config.toml
horizontal_flip = true
moe = "soft"
positions = "rope"
projector_out = 256
gradient_noise = 0.3
Rows from block 9 of a small self-supervised image encoder, named by matrix and row number. Rows with one number within an expert belong to one neuron, the router's apart. Each number is 200 + 40 x the weight over its row's rms, rounded and kept within 0 to 999. All counts start at 0.
Before each expert's rows are labels from the 100 images, of 14976, where the router gives the expert most weight on average: "colour at peak" is the nearest of a few named colours to the mean colour under the peak. Only what is clearly more common there than usual is listed. The data: cartoon faces.
# router: slot weights (model.blocks.9.mlp.router.weight, 32x256, trained with AdamW), inputs 0-127
# up: expert up (model.blocks.9.mlp.up, 32x128x256), inputs 0-127
# down: expert down (model.blocks.9.mlp.down, 32x256x128, transposed), outputs 0-127

# expert 25
colour at peak: pink
router.25,200,270,213,180,182,133,210,297,228,253,241,212,239,248,240,166,200,218,228,226,269,149,255,247,225,199,244,189,272,244,197,262,220,270,143,263,237,230,90,240,142,166,165,173,194,239,201,204,242,161,201,162,146,199,200,199,192,194,265,236,247,256,242,226,200,152,182,163,229,132,155,108,208,257,240,235,252,205,259,213,237,235,165,225,197,232,191,169,154,175,192,167,209,143,241,213,181,179,145,130,166,213,180,241,253,143,143,251,262,156,183,248,242,222,259,131,217,231,222,220,243,126,191,239,152,187,196,242
up.0,186,195,243,220,265,190,181,228,194,175,209,231,219,187,185,155,199,207,238,46,208,221,152,220,196,204,193,265,221,259,243,176,242,202,224,280,245,151,200,212,172,185,137,133,238,275,192,191,283,266,146,154,180,247,196,251,215,195,217,210,226,246,189,196,211,184,244,156,205,147,244,218,195,198,214,204,206,171,265,152,214,214,122,216,248,235,229,167,176,242,200,168,192,175,171,210,214,141,230,162,111,287,208,249,174,188,166,189,284,198,161,156,244,167,245,274,221,174,185,200,193,216,177,227,191,172,215,163
down.0,281,211,229,244,142,229,215,204,247,235,262,272,175,181,254,177,160,182,283,139,209,198,222,213,204,138,237,221,199,193,217,203,200,292,244,226,217,152,193,182,263,157,190,228,167,134,115,242,157,175,208,213,156,174,196,219,215,155,204,207,187,222,172,218,166,174,221,163,215,204,227,178,201,316,176,178,200,191,197,216,202,227,219,149,252,177,233,245,161,206,204,207,257,193,222,183,229,209,216,241,178,180,152,182,220,175,190,243,117,166,267,187,165,204,304,251,166,221,177,187,223,260,184,194,209,200,293,209
up.1,133,239,187,154,204,203,248,198,234,166,168,241,224,247,272,184,182,154,243,141,128,219,149,184,154,107,233,207,166,177,206,188,189,128,212,224,203,191,188,174,162,178,202,150,244,132,239,243,151,162,218,172,253,164,225,271,220,174,180,105,223,240,194,191,209,220,166,113,308,170,264,191,259,193,156,224,185,253,147,248,194,119,258,233,165,199,210,208,259,200,247,242,178,211,160,178,264,151,153,139,204,148,208,218,251,231,223,201,191,262,227,173,193,190,192,229,181,188,237,200,196,221,208,244,147,220,146,211
down.1,161,209,150,198,211,193,169,190,211,191,167,179,167,168,217,164,201,253,259,183,230,245,181,238,235,185,223,170,202,246,202,205,215,188,211,162,274,155,258,207,254,216,208,174,250,222,216,205,254,97,118,119,170,224,197,175,183,253,205,213,215,212,137,230,211,154,171,285,200,193,166,200,202,158,223,244,245,202,232,225,195,146,248,191,231,202,137,281,226,226,219,196,235,202,217,167,191,264,151,219,156,199,260,181,157,273,220,184,150,209,221,144,148,198,227,207,228,84,232,168,226,239,144,184,164,221,203,115
up.2,163,167,178,206,199,164,200,199,176,162,190,181,192,167,201,158,160,186,223,203,135,229,193,179,190,213,195,171,199,213,149,198,169,153,153,101,188,168,237,182,266,302,235,225,138,182,247,187,173,284,256,111,226,180,207,199,231,171,188,212,235,197,195,192,258,218,235,112,180,228,197,235,209,260,142,218,262,236,207,199,183,143,260,120,155,233,254,152,218,208,191,229,198,166,166,177,205,113,179,199,174,205,159,198,172,227,168,131,264,260,163,167,260,204,205,169,191,205,194,214,239,210,306,259,203,165,250,181
down.2,185,152,202,92,226,252,140,199,159,147,188,136,187,275,186,167,127,285,172,210,219,264,180,205,176,221,202,207,152,227,178,215,175,193,262,193,136,162,269,144,214,202,194,138,194,144,258,279,248,234,226,249,242,211,219,197,208,165,155,262,229,191,114,227,139,70,171,227,227,270,228,224,201,171,227,221,239,212,208,272,225,196,223,101,146,173,220,214,260,204,176,165,239,227,272,243,201,176,134,166,134,226,177,204,177,274,219,194,203,175,121,213,254,136,177,217,186,235,244,178,211,216,128,165,183,189,233,198
up.3,138,169,188,257,119,223,199,246,180,249,200,207,166,254,195,172,234,254,282,211,175,176,198,290,215,242,159,160,268,180,228,267,222,169,206,205,196,210,214,223,228,175,187,171,228,226,202,206,247,211,267,172,218,167,189,240,142,194,189,213,219,144,220,218,172,173,227,226,179,243,216,177,197,207,191,218,258,138,181,181,262,129,146,130,126,193,127,166,265,175,214,157,231,237,213,219,232,107,242,277,175,226,231,150,158,171,200,255,205,199,163,192,187,154,240,128,294,180,204,183,192,154,228,189,146,230,275,146
down.3,240,189,142,182,232,177,164,234,185,201,170,235,198,262,206,198,269,129,306,181,230,190,169,170,123,146,205,138,211,223,154,283,187,226,193,272,241,189,237,260,239,285,201,263,234,237,255,280,184,140,202,232,184,246,178,147,144,173,223,162,198,252,162,182,222,214,199,208,294,123,165,165,177,259,160,190,239,264,279,157,161,252,137,188,247,156,156,214,217,264,207,192,213,260,184,214,231,189,167,181,216,188,172,136,207,152,213,123,167,155,233,224,182,192,270,227,159,155,163,213,167,248,203,167,220,148,213,205
up.4,263,156,172,256,243,129,161,307,218,256,151,195,201,225,245,161,337,258,234,183,269,180,234,211,224,185,198,275,215,306,156,269,194,190,276,240,170,252,225,238,215,171,158,209,278,212,179,140,265,180,149,177,234,156,152,177,228,229,210,239,195,237,143,240,162,168,152,186,163,284,283,198,186,227,266,245,255,189,216,211,213,253,235,212,198,192,169,171,175,143,148,151,213,233,218,226,230,238,220,188,210,202,189,222,205,256,182,224,188,222,209,248,178,173,238,81,197,144,247,217,201,225,130,239,158,250,226,156
down.4,178,167,157,237,193,203,275,208,92,214,235,164,126,236,193,230,235,202,289,208,188,178,262,183,180,196,68,225,205,240,207,237,219,201,221,215,208,222,197,220,207,188,162,156,173,226,232,128,186,160,167,197,270,202,246,180,210,236,200,232,254,226,211,219,135,168,201,200,267,191,211,153,224,155,228,157,210,169,202,216,187,234,221,183,158,229,176,192,176,186,197,166,174,183,259,204,177,144,167,203,260,233,213,109,202,221,176,188,230,263,133,204,257,140,237,134,255,207,266,219,194,222,216,141,140,242,183,211
up.5,233,214,175,183,160,201,197,173,242,238,184,222,245,180,191,181,216,195,225,221,269,231,222,188,150,238,162,172,195,158,203,221,244,174,267,88,236,239,187,223,290,220,145,198,235,205,235,270,214,207,264,153,202,167,222,272,239,247,206,163,189,217,171,267,246,185,244,213,253,291,184,237,181,299,172,243,156,198,129,168,206,138,209,168,257,187,234,150,181,186,207,218,271,206,317,235,154,213,145,233,241,147,171,158,120,245,279,132,230,267,181,222,221,200,228,148,234,205,238,219,169,188,199,171,124,210,167,157
down.5,163,225,180,214,180,177,245,139,182,192,140,234,218,266,155,242,186,232,170,209,202,240,235,156,208,200,236,181,161,166,220,226,192,177,157,152,77,91,229,212,266,148,165,210,180,198,204,192,168,236,234,214,215,223,212,175,191,267,137,157,193,239,260,234,168,213,216,183,235,235,166,148,238,207,190,255,264,243,144,219,159,223,191,165,178,177,190,217,236,169,156,205,225,202,145,243,207,223,158,162,224,198,203,155,242,208,222,161,237,182,227,165,164,204,222,165,189,244,188,205,227,212,168,203,209,156,218,216

# expert 6
colour at peak: pink
router.6,257,208,192,202,197,231,201,131,214,147,181,185,230,193,234,211,255,236,151,151,170,198,262,187,146,204,248,169,264,185,179,212,196,246,232,190,133,176,231,279,77,270,254,176,165,209,134,200,198,194,180,206,182,222,176,249,171,172,163,164,213,180,186,118,122,183,243,204,179,171,171,122,223,223,261,250,215,202,228,202,176,221,232,255,112,226,156,169,222,204,230,219,180,151,291,211,167,212,222,172,228,179,196,188,155,149,247,167,237,200,140,255,283,213,182,109,265,171,228,189,194,162,140,199,227,250,150,200
up.0,197,192,230,194,176,215,220,174,205,236,260,233,159,157,188,169,195,202,195,231,218,174,218,187,78,167,223,245,155,213,254,171,159,197,216,126,201,262,226,245,175,251,185,253,265,240,168,234,184,247,282,206,201,194,165,201,181,222,223,225,152,252,151,237,176,183,174,271,233,114,221,154,167,185,195,157,235,288,152,217,114,207,201,121,214,162,170,130,114,219,219,176,232,202,174,144,259,209,235,286,159,216,223,194,159,204,164,135,252,214,144,185,167,237,163,194,184,140,208,147,239,231,179,236,182,147,153,199
down.0,297,262,248,131,236,291,196,168,182,173,224,226,228,233,102,180,165,143,142,150,188,246,149,182,203,200,158,181,188,230,231,201,227,145,212,220,206,188,197,281,217,163,195,154,187,222,241,220,215,183,260,207,151,187,196,220,211,196,161,221,186,170,144,269,200,139,198,281,193,203,187,210,234,163,159,173,272,219,174,260,150,244,172,178,218,205,202,215,241,194,181,226,142,313,207,154,153,184,185,147,212,217,216,196,213,242,273,193,186,230,224,201,150,207,147,269,163,236,302,238,188,249,154,196,212,178,229,211
up.1,186,157,175,261,202,171,233,217,199,279,202,208,146,208,256,221,198,128,149,209,214,184,150,179,222,243,205,211,191,196,163,223,166,124,252,170,150,260,177,213,239,172,182,227,199,218,188,223,212,194,238,172,185,251,198,260,203,268,196,185,203,185,217,168,270,232,157,217,195,218,205,194,139,221,190,151,194,209,291,211,267,251,185,192,200,147,134,170,137,265,119,155,198,193,208,156,112,216,205,166,234,215,192,225,262,268,200,225,181,268,208,194,177,165,149,175,178,197,171,258,243,201,190,202,219,212,266,174
down.1,184,195,282,197,228,274,232,245,190,161,202,184,186,267,218,98,160,194,223,223,240,214,249,176,203,198,250,200,193,138,171,200,181,307,266,220,163,228,276,179,217,210,191,220,266,232,245,144,212,251,206,89,178,210,159,206,192,162,230,239,177,260,209,155,153,156,180,246,219,218,195,173,156,165,255,190,299,226,193,106,112,171,185,198,248,180,209,81,247,174,196,236,146,190,222,214,207,234,201,173,164,124,224,194,250,180,199,210,193,252,135,178,211,229,239,191,181,201,179,197,174,219,231,224,171,162,140,235
up.2,183,226,195,168,187,187,171,163,204,212,180,221,209,165,161,228,223,202,192,181,228,156,196,184,182,268,156,187,211,189,205,245,145,134,260,186,199,194,214,220,163,201,213,208,235,167,121,235,275,201,175,212,210,166,188,168,203,190,205,219,277,191,165,268,185,212,249,184,188,206,163,228,261,211,250,220,178,193,204,286,129,248,234,186,235,233,125,120,185,172,164,143,230,247,128,157,139,206,149,243,275,196,209,191,179,189,248,165,251,206,209,223,195,200,157,207,176,144,189,210,167,212,173,248,229,234,295,233
down.2,207,212,131,196,193,179,212,203,186,232,260,239,201,224,144,151,182,170,210,292,164,154,215,202,151,226,174,203,267,215,210,207,97,189,214,191,200,176,208,245,214,168,227,269,180,176,201,222,239,201,278,214,225,243,161,213,179,199,164,272,249,216,285,164,211,261,203,168,206,181,204,232,178,252,170,202,256,246,184,151,219,214,199,157,185,153,232,180,217,198,197,250,149,277,184,267,198,255,200,213,246,138,195,263,108,206,180,188,185,201,237,288,244,257,194,159,250,222,198,87,205,241,159,167,156,155,178,233
up.3,201,275,134,206,288,221,264,219,198,222,301,186,205,185,232,159,218,237,237,204,204,213,132,166,202,289,212,276,227,216,193,161,250,184,259,200,276,183,221,202,319,242,305,163,283,208,120,166,179,184,162,203,121,246,207,206,210,156,210,222,234,168,144,208,177,230,180,188,187,151,202,193,157,248,189,233,210,301,235,219,178,225,254,121,251,212,157,253,275,184,195,243,242,247,167,218,135,204,264,259,212,228,184,222,176,186,262,264,190,167,196,158,216,211,258,150,208,122,270,127,202,203,162,242,195,228,181,210
down.3,244,211,248,174,174,197,224,154,184,232,181,187,217,179,196,156,230,190,130,107,189,194,273,295,180,126,178,282,195,146,195,208,287,200,231,227,146,216,255,207,247,197,222,155,189,198,212,216,239,190,162,172,248,157,145,239,196,222,208,206,225,185,234,175,203,144,151,197,192,181,169,154,160,210,145,176,198,232,158,173,212,168,205,210,234,240,202,278,212,166,236,171,274,278,209,168,186,209,202,272,203,187,161,196,226,250,175,238,247,169,217,228,215,241,258,178,216,234,161,175,173,242,156,100,236,183,275,285
up.4,264,224,259,158,176,218,174,166,239,121,208,167,244,175,214,246,170,191,191,250,251,252,195,187,210,165,254,184,203,223,281,219,193,207,256,257,299,199,173,171,171,306,166,215,120,211,167,213,193,229,248,224,248,143,201,165,248,133,176,255,218,225,162,209,228,200,217,256,307,174,221,251,205,213,175,133,247,150,244,190,165,196,262,277,222,235,222,186,205,202,153,151,218,200,149,175,156,189,211,153,182,214,207,175,185,149,232,194,146,216,176,164,203,190,212,226,235,196,173,195,208,247,213,275,183,258,273,202
down.4,248,288,180,192,204,226,175,203,162,147,192,222,246,135,231,182,162,205,233,230,163,236,208,228,192,209,112,243,211,136,166,154,222,231,219,209,160,174,235,170,205,202,211,159,212,306,252,241,154,194,245,248,243,225,255,211,218,243,178,162,205,170,195,262,235,155,193,242,217,184,201,223,135,152,169,145,185,239,160,172,270,228,178,227,211,208,164,208,214,216,223,241,240,161,216,220,157,187,177,208,247,216,206,246,284,229,281,215,133,226,202,233,211,177,225,199,213,306,362,164,187,206,149,155,143,227,181,212
up.5,211,187,241,290,216,201,208,122,173,209,205,195,175,169,175,204,177,224,231,233,250,194,197,226,245,170,200,99,149,247,194,209,195,278,220,254,206,224,191,189,184,199,189,215,184,145,230,232,160,282,145,172,169,237,147,269,249,162,237,156,224,216,207,211,191,197,204,229,232,179,202,238,136,222,205,280,193,141,138,220,227,136,144,121,240,191,150,180,129,149,200,228,209,222,180,221,194,196,222,214,192,198,173,204,227,226,203,208,170,157,201,248,146,203,225,170,230,216,186,249,213,200,194,220,222,204,188,165
down.5,152,201,247,200,244,217,181,153,141,212,215,225,202,254,172,181,245,247,220,183,220,151,156,195,259,197,205,216,177,228,169,223,209,171,109,189,248,116,205,183,160,167,176,246,210,187,136,175,184,193,304,233,148,198,232,228,250,165,220,127,280,187,233,169,218,241,115,220,176,227,133,183,212,238,140,158,217,209,230,206,220,243,216,195,160,289,224,185,272,183,160,186,187,217,196,206,125,276,176,196,185,215,165,94,284,195,133,199,198,249,235,276,263,181,224,166,242,207,170,232,187,231,222,240,200,223,239,173

# expert 10
colour at peak: brown; black
router.10,222,188,147,245,168,260,200,269,188,213,210,196,166,194,218,154,265,197,125,233,153,184,267,218,287,206,184,142,260,232,238,188,255,165,182,249,228,226,172,165,235,275,205,239,296,284,221,197,250,147,256,179,128,256,201,99,199,212,127,283,166,155,145,168,199,186,160,182,208,211,157,167,162,190,189,160,222,207,192,147,136,196,246,165,199,250,255,172,181,152,282,130,138,184,191,235,207,131,201,192,183,196,259,205,195,189,277,202,225,216,162,207,190,248,251,150,181,260,167,177,218,209,216,220,181,206,153,235
up.0,181,245,145,251,259,201,194,253,284,180,161,221,266,182,195,251,203,184,241,190,141,138,296,188,176,185,168,236,229,198,273,238,176,181,137,232,130,206,146,167,149,169,137,225,102,196,216,148,187,271,167,191,241,188,223,227,238,265,185,261,197,182,202,236,211,122,248,204,149,223,218,272,238,200,182,244,124,149,137,211,242,207,217,179,143,165,195,230,220,202,188,180,210,192,175,192,183,191,213,236,141,232,170,272,239,200,177,167,123,161,204,177,218,201,282,106,204,187,274,200,280,258,224,163,175,213,228,202
down.0,173,290,191,255,213,151,236,230,165,159,167,209,227,169,152,202,157,217,251,164,229,245,224,189,180,221,151,194,211,198,231,189,176,169,135,184,233,183,230,207,195,284,205,288,158,141,176,168,221,282,243,193,205,248,245,230,224,113,184,214,188,167,256,246,240,227,259,272,142,214,211,168,110,220,218,202,149,140,149,239,188,131,182,271,262,169,202,178,126,211,252,213,193,208,206,158,225,219,185,226,247,169,235,210,173,174,239,140,171,155,183,190,236,223,246,216,191,322,176,89,236,267,191,183,186,217,165,211
up.1,241,236,132,250,200,232,303,165,238,290,272,214,150,196,212,214,190,190,201,194,152,182,315,94,186,175,247,197,217,186,221,260,203,183,222,189,209,251,187,195,256,136,266,231,244,181,177,243,148,196,122,229,121,184,251,188,186,184,203,239,189,210,147,164,156,240,178,264,205,127,156,189,197,211,266,158,132,189,140,266,203,179,205,231,231,351,121,209,188,206,178,229,182,196,156,197,183,226,166,177,163,233,239,204,219,171,188,245,183,125,214,264,170,186,145,219,171,162,163,167,223,215,230,139,180,231,232,256
down.1,153,120,195,188,222,228,192,192,196,178,228,257,221,204,191,181,216,247,167,189,186,281,223,255,207,183,202,163,202,134,232,192,250,195,203,145,105,162,131,231,128,216,125,171,129,183,197,229,108,283,221,172,184,269,121,247,208,302,242,178,178,169,234,151,239,231,168,164,220,182,218,210,275,199,198,178,125,262,185,157,183,286,209,218,201,202,215,168,272,239,179,246,193,220,202,254,226,206,214,206,230,262,244,185,175,168,178,170,174,240,214,201,214,206,89,204,263,162,151,224,212,177,197,193,246,234,228,229
up.2,199,211,180,193,156,204,227,196,266,191,222,176,228,130,190,141,209,194,190,172,217,230,114,137,167,152,180,175,141,211,239,219,171,220,269,82,262,166,142,186,244,240,250,246,187,195,206,216,222,199,193,249,201,147,268,161,189,285,201,240,200,201,132,214,248,203,215,219,277,117,189,260,211,180,171,259,169,199,171,192,246,154,270,245,268,196,230,192,153,214,206,197,191,175,212,172,198,217,216,169,191,211,255,184,164,187,178,187,185,232,190,202,232,194,207,176,207,117,168,226,290,201,222,234,250,203,186,189
down.2,283,176,143,199,261,216,240,227,234,159,164,189,188,209,231,212,150,150,248,232,257,187,240,161,194,203,182,213,193,218,145,210,264,135,230,195,185,149,198,192,203,189,230,185,197,217,139,185,200,237,187,268,204,160,186,161,188,226,170,149,222,211,184,210,149,200,149,223,175,197,248,146,213,217,238,211,173,225,230,148,169,217,190,286,206,243,163,251,249,257,212,168,226,176,231,174,228,225,207,246,269,181,229,197,214,140,199,257,125,253,282,214,186,190,256,195,267,194,131,196,207,186,148,149,203,174,232,222
up.3,228,251,171,252,206,261,212,185,200,238,213,233,273,140,231,216,215,221,181,230,157,254,166,191,148,247,139,240,266,140,104,175,215,214,180,174,159,143,301,226,146,196,227,186,190,171,135,193,199,222,174,235,176,209,242,156,194,248,198,214,200,234,214,155,152,209,218,214,206,269,221,156,239,207,216,210,139,156,175,243,275,113,235,216,209,201,155,134,241,220,214,214,236,162,217,188,229,201,211,137,240,104,228,248,168,254,234,183,266,190,184,178,176,194,221,176,228,206,233,215,208,215,242,163,182,147,186,195
down.3,202,223,232,179,214,189,220,184,187,95,159,223,195,193,184,193,181,209,190,176,288,204,168,307,178,157,181,172,258,175,183,160,237,110,168,151,195,215,259,169,178,207,228,265,227,165,236,227,204,277,191,232,115,278,215,212,195,180,259,211,150,114,183,238,254,154,159,191,238,234,183,181,208,218,174,228,169,172,157,131,115,152,307,199,191,306,202,216,208,259,123,186,209,242,240,196,201,183,146,172,213,174,179,190,159,181,173,188,252,193,214,154,214,182,169,233,307,198,203,186,185,151,221,253,196,185,166,215
up.4,251,230,221,214,265,233,226,189,242,263,199,200,174,143,195,198,144,152,157,248,191,181,127,178,189,177,204,118,182,228,187,204,289,201,104,156,162,189,261,209,92,204,204,201,238,197,166,264,132,188,229,252,186,186,171,213,178,181,199,141,239,217,261,205,184,231,195,107,161,180,220,221,242,199,173,176,206,170,207,184,269,221,194,189,117,227,161,171,190,154,234,176,163,221,294,212,149,133,263,273,227,208,194,171,197,181,261,141,165,246,262,164,200,258,218,235,294,200,211,219,213,214,189,200,215,206,145,224
down.4,254,236,228,216,221,184,137,263,237,197,163,120,201,189,183,184,229,154,216,209,192,180,177,199,163,225,206,290,194,226,230,308,180,238,169,188,203,216,256,287,195,219,182,188,161,149,264,174,224,192,197,202,212,227,184,189,230,182,191,211,202,193,231,258,198,195,135,254,104,275,130,142,170,227,247,149,200,177,211,239,148,146,211,213,188,215,180,131,223,169,182,216,216,182,147,177,267,202,246,156,220,242,175,189,298,249,183,208,187,117,200,175,228,186,205,220,164,229,219,173,199,237,245,219,114,232,219,217
up.5,166,245,215,201,151,208,181,183,149,284,214,223,173,239,296,141,212,230,228,234,166,276,194,206,213,207,219,220,161,278,201,221,222,206,173,173,158,154,254,103,193,220,191,237,179,163,131,140,214,232,174,249,196,140,254,147,228,155,185,180,181,187,129,195,157,199,181,203,150,136,267,156,192,220,232,115,181,258,114,158,121,198,186,163,138,155,163,195,251,201,229,233,180,123,189,156,197,200,155,198,257,211,197,236,245,165,223,167,206,152,226,195,190,176,120,236,215,253,106,193,236,194,120,218,189,234,227,215
down.5,208,241,204,210,160,143,220,236,248,235,204,203,189,184,190,228,289,217,191,186,170,141,156,244,258,116,224,201,248,179,196,220,231,128,169,201,265,221,243,199,204,209,205,239,173,204,217,235,215,165,201,214,232,253,224,264,243,247,115,162,189,296,238,167,161,200,134,228,181,227,254,234,175,258,150,229,153,204,193,234,216,206,190,199,253,248,207,268,188,152,197,210,123,238,176,169,166,155,233,200,177,194,256,221,151,246,186,210,236,239,89,185,179,179,178,236,276,202,155,244,231,200,212,196,211,183,208,181

# expert 0
colour at peak: grey
router.0,208,180,220,210,178,189,233,195,260,226,208,128,245,211,122,177,125,187,201,254,182,244,225,204,217,165,217,224,221,231,202,238,239,149,231,197,248,186,218,225,239,165,160,248,179,223,207,266,236,217,185,162,262,161,195,107,206,178,191,253,208,182,214,155,170,127,187,172,222,262,218,267,204,228,227,201,204,248,259,210,181,187,190,168,285,202,198,253,170,236,234,274,203,250,148,222,235,181,170,127,159,266,277,173,126,269,189,270,239,188,193,235,205,228,233,191,253,175,239,197,237,177,194,180,226,263,202,129
up.0,186,243,218,185,174,279,184,208,210,202,196,212,162,133,213,215,230,194,113,211,194,209,231,194,149,173,225,214,158,241,194,204,250,183,195,142,242,175,212,220,160,145,189,286,226,234,195,254,227,223,58,158,198,199,178,177,102,228,163,126,145,250,255,251,133,222,152,182,105,164,186,151,187,203,237,230,193,166,313,139,211,157,179,204,170,189,225,168,247,211,217,126,234,176,194,146,126,206,258,183,202,201,215,274,158,204,191,252,226,204,216,222,253,222,179,197,207,180,229,167,234,200,208,180,167,264,212,214
down.0,133,186,177,203,154,215,205,193,181,196,170,235,282,144,246,145,190,172,181,137,220,188,164,140,204,206,237,163,245,174,265,215,162,211,178,178,267,262,215,164,180,272,177,149,224,205,208,203,241,242,202,182,128,232,196,196,238,205,197,169,189,199,150,182,163,307,211,163,170,182,226,128,86,205,171,143,125,239,208,220,196,198,236,262,220,238,182,176,207,221,141,194,174,240,159,191,262,221,211,201,172,224,233,182,230,264,167,276,226,182,231,136,184,186,176,195,287,212,274,194,248,219,191,173,260,311,194,239
up.1,166,209,226,148,200,235,125,146,216,222,279,218,189,262,235,162,222,158,105,129,217,166,207,121,261,241,222,222,221,242,200,216,228,261,129,209,219,189,132,170,236,202,163,180,202,254,133,206,116,199,226,190,203,208,187,164,130,186,225,248,196,196,271,184,157,201,207,241,94,221,174,139,173,139,212,211,245,277,165,111,216,184,123,154,247,220,224,246,262,169,217,178,162,212,190,165,204,199,224,201,210,107,233,226,215,159,266,142,167,144,202,244,214,178,225,301,225,211,135,183,196,177,236,205,188,182,194,274
down.1,182,247,195,197,185,203,242,119,308,179,204,154,196,170,170,249,191,218,170,203,179,206,197,135,312,205,201,169,260,133,185,108,281,181,157,236,175,219,184,204,199,235,200,169,203,203,217,199,220,277,166,207,265,176,181,208,232,188,182,188,204,197,193,166,249,198,221,147,236,242,208,151,233,139,128,212,182,172,214,171,149,184,133,208,160,204,267,160,203,229,183,184,212,243,170,161,220,176,226,191,283,260,150,247,117,235,156,227,216,240,216,209,214,243,213,219,194,133,204,250,214,182,167,179,240,182,318,169
up.2,182,257,133,230,198,112,194,186,214,162,200,199,150,193,251,204,201,202,163,213,219,159,140,196,219,175,248,237,159,126,260,204,231,185,142,240,240,206,227,240,186,181,175,212,221,151,224,129,237,198,173,159,225,173,235,136,197,182,220,204,224,183,157,150,115,153,169,219,258,194,195,174,237,208,228,167,253,203,196,255,275,240,210,196,222,193,230,207,200,231,245,116,252,226,186,161,204,314,210,188,196,244,240,163,166,219,164,123,233,182,188,144,156,158,195,103,182,200,137,166,223,140,211,161,270,242,181,246
down.2,184,202,246,221,212,177,138,219,201,225,218,183,153,195,219,220,141,170,210,253,213,176,108,259,111,193,221,190,165,143,186,211,248,191,248,164,267,225,154,209,190,232,200,164,219,166,279,203,200,202,208,172,191,288,180,232,252,242,253,146,223,234,235,218,177,205,222,199,162,180,193,153,224,169,190,221,238,183,106,167,141,181,238,153,201,247,283,219,221,214,150,225,236,173,161,259,170,105,173,166,175,189,221,188,196,169,212,218,266,209,224,161,214,188,158,204,154,182,260,301,187,162,260,140,148,154,251,210
up.3,171,233,184,302,202,208,201,247,247,146,195,214,265,230,192,207,209,190,200,245,139,269,200,167,159,209,185,158,197,183,201,142,209,183,227,204,222,263,89,218,237,242,262,197,164,199,149,161,147,238,102,297,210,178,156,215,185,171,193,172,188,121,173,252,196,207,264,192,162,192,201,240,203,201,180,149,214,117,198,134,220,261,280,172,201,164,228,195,220,190,255,221,252,164,233,248,153,243,220,203,188,188,259,193,188,183,176,184,115,180,127,207,161,267,129,258,188,183,200,176,214,258,211,199,236,261,228,194
down.3,272,244,123,211,180,246,155,168,75,145,191,205,230,193,171,167,182,250,201,139,151,226,235,200,236,242,170,171,219,162,138,128,208,222,163,185,242,98,217,114,206,158,202,284,193,223,195,136,168,218,172,226,210,217,234,180,207,209,229,216,271,182,198,176,257,140,155,219,151,214,203,199,230,276,109,211,234,225,172,245,201,194,162,152,237,246,149,157,252,257,147,157,190,202,139,256,170,203,199,239,223,199,153,182,177,202,236,176,187,210,121,241,205,152,138,263,157,135,249,176,220,242,226,186,234,191,185,153
up.4,193,167,204,299,227,222,154,225,199,174,193,246,167,181,191,164,153,196,250,204,212,161,173,138,248,180,154,247,196,134,234,197,176,238,247,91,225,261,205,280,204,198,233,185,217,278,205,259,159,258,232,258,209,203,145,179,226,252,184,163,242,196,220,190,77,206,280,224,182,145,213,175,164,222,208,129,191,162,233,232,230,134,200,161,210,249,213,270,212,134,136,204,253,316,216,191,197,197,194,200,198,177,223,199,281,164,202,252,180,270,154,171,191,179,181,215,156,213,283,260,234,168,137,181,149,147,217,219
down.4,165,195,235,235,173,183,219,184,164,276,141,206,131,169,179,198,213,237,147,180,263,221,217,219,190,160,190,201,178,271,221,220,195,140,245,207,185,215,246,201,152,214,255,215,203,131,219,151,219,218,208,284,147,206,208,168,208,272,134,201,222,229,215,174,182,201,186,213,154,163,163,169,194,273,219,184,256,204,213,225,181,216,162,158,156,169,133,147,193,217,265,217,256,153,158,157,267,245,230,182,202,212,194,174,231,162,197,169,236,212,190,171,202,164,260,181,125,155,273,212,208,201,239,154,122,176,164,202
up.5,246,196,211,162,120,205,265,235,151,164,186,213,152,125,154,161,146,186,253,137,273,209,116,249,185,248,174,144,152,185,169,205,178,170,202,183,149,253,160,173,278,209,240,240,264,238,165,209,221,224,207,191,227,207,284,172,232,207,176,159,215,231,163,132,180,293,296,166,227,209,169,185,179,287,232,284,231,130,181,172,224,224,263,236,144,231,224,197,211,195,238,215,151,193,214,252,173,168,179,229,265,205,218,198,194,215,183,185,167,219,233,260,188,218,173,235,252,202,234,210,230,196,187,196,176,271,232,187
down.5,190,173,208,277,168,220,170,217,251,191,152,146,211,225,241,169,193,174,238,174,209,161,114,142,220,259,252,238,130,148,236,254,242,220,158,139,221,186,212,185,186,192,207,189,164,175,197,144,265,245,220,204,224,183,162,157,125,200,227,255,198,200,158,212,131,239,275,71,201,270,184,202,195,182,171,224,141,233,212,158,190,187,179,134,180,237,191,200,153,278,288,222,210,221,146,212,163,211,239,242,204,268,144,202,235,222,247,170,214,223,277,196,147,208,228,217,142,222,135,180,190,210,248,202,261,275,232,200